Rows from block 9 of the image encoder of a small contrastive image-text model, named by matrix and row number. Each number is 128 + 32 x the weight over its row's rms, rounded and kept within 0 to 255. All counts start at 0. Numbers have three digits each.
After each channel's rows are labels from the 100 images, of 14848, where the channel reaches its highest value: "patch colour" is the nearest of a few named colours to the mean colour under the peak. Only what is clearly more common there than usual is listed. The data: seven-segment displays showing three digits. In brackets: how many of the 100.
# conv: pointwise conv (encoder.blocks.9.conv.weight, 192x192x1x1), inputs 96-191

conv.103:128106108152106119113079185127125119186098066123074196150100104103122107080141137169062112118080082116121130170139097082142147095115067111118060074114085212083145146134141130106132062108146111116152157127119098178111147120141164181147152132122095181175125108132133066195158156142110106097
patch colour: green (25)

conv.95:133135144138074126076140141092123119135148123082147137087147089127122126118084131125114205150075085176137150122148172110168151125164149126136036082114131090094150159154144123145198133165162113062124148053104159058097098113170149140138129124160138156113162100153113144103184148137117144168
patch colour: green (26)

conv.134:145117143130107111173083095125117125100134074093175100121101093100138141127094111076122095122167136202126114163101074158147096041083148121111154139130124122128151136158187104156127127119111115108080153162129135101124141116120139096151110045108100105148182104152103137115188137130139125158
patch colour: green (25)

conv.105:115122091137139102052115155171166162135105113090099136085161161176144108095163151105051129182122128034175135118107163138079139167089170115175123173121116121146120122179133203121094135170154093120163132098110186173154140134140101090139124114066180153133117084054111150188108168123143136139
patch colour: green (25)

conv.187:105139145165161102118126131143123152127111094159081093114119152098166063106136109110133171119115153184177137164144133087147135189151139097084119153206150167192122084179167112064098098090114177164093071140067119146124195115117129167145095130147107122181185135159115139130084149112133100119
patch colour: green (31)

conv.98:171100194153135123059137082157076204063139102094131149088149139083151121134158122092086087127144093183123132106088137078126084101153155153158081146104121136107089123164091139166142113139112121150121132104092151186165090058085167135157082171161121140103067161158140118096171119125095081107
patch colour: black (27)

conv.71:171129114162150079125169130135102139182127087117148117124121105198084135116133127109159152146143155118135168152065122149122140097137150161121137090170167135077120084100077107144114126106188116040141159119122087116094168125070082114120157140165147133101135099110132111080161111145104123157
patch colour: blue (27)

conv.52:095146204115098102119110173080123137164169071118134076098063132134106181136136106139108142099173134101135168123146128128126162135079115099144111172126143221115146140090120126152149179139137106162168137148149090075092146149065161051090133118107201171103118058114145140101136143124147137085
patch colour: green (26)

conv.28:128155141099161151151155109198147143109124111150120109126085166106135141134156081122150135059131127099146116137134051120097114051085107142172071169160097120152136122125094111112131124141119081155183129162143103193120108169097132194116156049124119135105112127115168146061115178179127139063
patch colour: green (32)

conv.156:123171121158117128123151115110101130158155112126171125145054145127114157144140082115105126091164141141107174128052143144153100103110120075056109116133160148222096087094151131125150110122076125088179139133139119076100169056090107092119116108144132144147150146144144124159135147124146112080
patch colour: green (25)

conv.160:149158136142118103175128180121206140179101155110131053093116087137128110123133108120158120172137140110174067130204126150055069114106186098242126093115120112107136197139159158104182160145103150155168158157126116096162184198137174136129160112142139174115148147156117145102115124157108092162
patch colour: green (27)

conv.53:160131151175111121135077130152167094094148145175121142142153164156104069068091157173133100112154066150122147168136149153103108177062086136113140122121084177165128183120143155154141104159154133140075104087184101111129130145133122130152109109133095109125114109132107103133157142108102107070
patch colour: green (27)

conv.116:180134089169141135152121130153138130131106119154168129148132140139136143107072071114113125112130102149189141109148093072176192128147085191128124053087128127099143100082082147079137106079082121100152135126143198111109139124118129139155125099070168110095130117108135160105134084176162112145
patch colour: blue (26)

conv.175:130139166150158148130110134202073124112139030156151072152135105127150156122116144103109118078142144173090092142135136111120139028119137100095135092168131101091124153094139145127139148112141144104160122116133149162115111117097109167164121119119127171148222119095149141109123164163063134138
patch colour: black (32)

conv.169:136106127127120150102141186118147177138167120102096128145154118181106146164128130075126132030123126149255063128062089090111109163133120143208135157132099130106124066101117129158126145161116111100137158135151137125159106113166116144133175139089127167104151157081102084141118128077163137106
patch colour: green (31)

conv.67:143150086084138136162143084141065088092092125112114112087176152150136095109133073107148162124174078053179111108159078159121099115071054123080106105137176107149154111184087084157107120126204153153150141142107135169138057122101110207097101119171127112162123105139129136129135134126172167132
patch colour: green (26)

conv.38:120133117120140122108099205139023095093119123134097096161096079094137178127110087171190165073144146123183130135203098150119119121131179127168113146114137122109116127064149168137077125161103140143160141127182125081128137118156049120141158107155105127125121106113122159131100128097163109134
patch colour: green (25)

conv.154:152110153125175151100082156120105126136076134160139138117098170136175135163199107101117139121168110137154189118146110143115105088101097140093116120161123080140077125184104128140126132127141132103155101163104049104131163198087124178118179136100165101124164062107111156092145107130108130150
patch colour: green (26)

conv.30:132121133159093134119180154181132140164175128126126102066153139171128105145094141149159117142127105058184172071093149151135112142125141133162118168132138062036176115104191164112183123067165169101124149117114153097112135107110111134161106158156232104116090060140116081136108117129172163137
patch colour: green (27)

conv.29:140214134102110102132133132045082094131097174148083129159131106127123115088128131064100086183106105124192107147109159137077088163164134138156095154087163111119122122105149100129123137153112108093159125164143131155104103178139193144146090154100111139082065148118115113126095116103137125196
patch colour: green (28)

conv.36:111060093126199140115133165134063180140138105114162117097147102086094098125150132099143118070124100112192116116197096098112074184122122138255105078071108105161116140089087146171123136128077172125152130142139105117100130130157084163165165123119103129105124096155136101145118125118172086118
patch colour: green (30)

conv.10:122127096109154154177114115077103184140116083149129137063163144104155089096099121068102092130132114150116121131152122157116133176140087158124169109189131171122114085155072088169144130203145113140102166161160140164141125116176015182078163119122150136133123100115179120120148110168171119187
patch colour: green (25)

conv.172:121124183175126127150167108121146108160169140141127083090068168104108071135134175141163162125128138104107198116148147141129121183168137205101160137112110112155087166151145098113147125138116084069117163138079177117104109126198113220129103100159087131081158166129121130106154155113143084059
patch colour: black (35)

conv.81:094112126154131161114081103077151130092163114069090094146128161113111135153095087060153122111085107156126130117157121097106191138142127107113099152116151184124154156137139141111149107204089119128079107087146120097169116126112109122168181157133095120133115100094162104146110126112096167068
patch colour: black (26)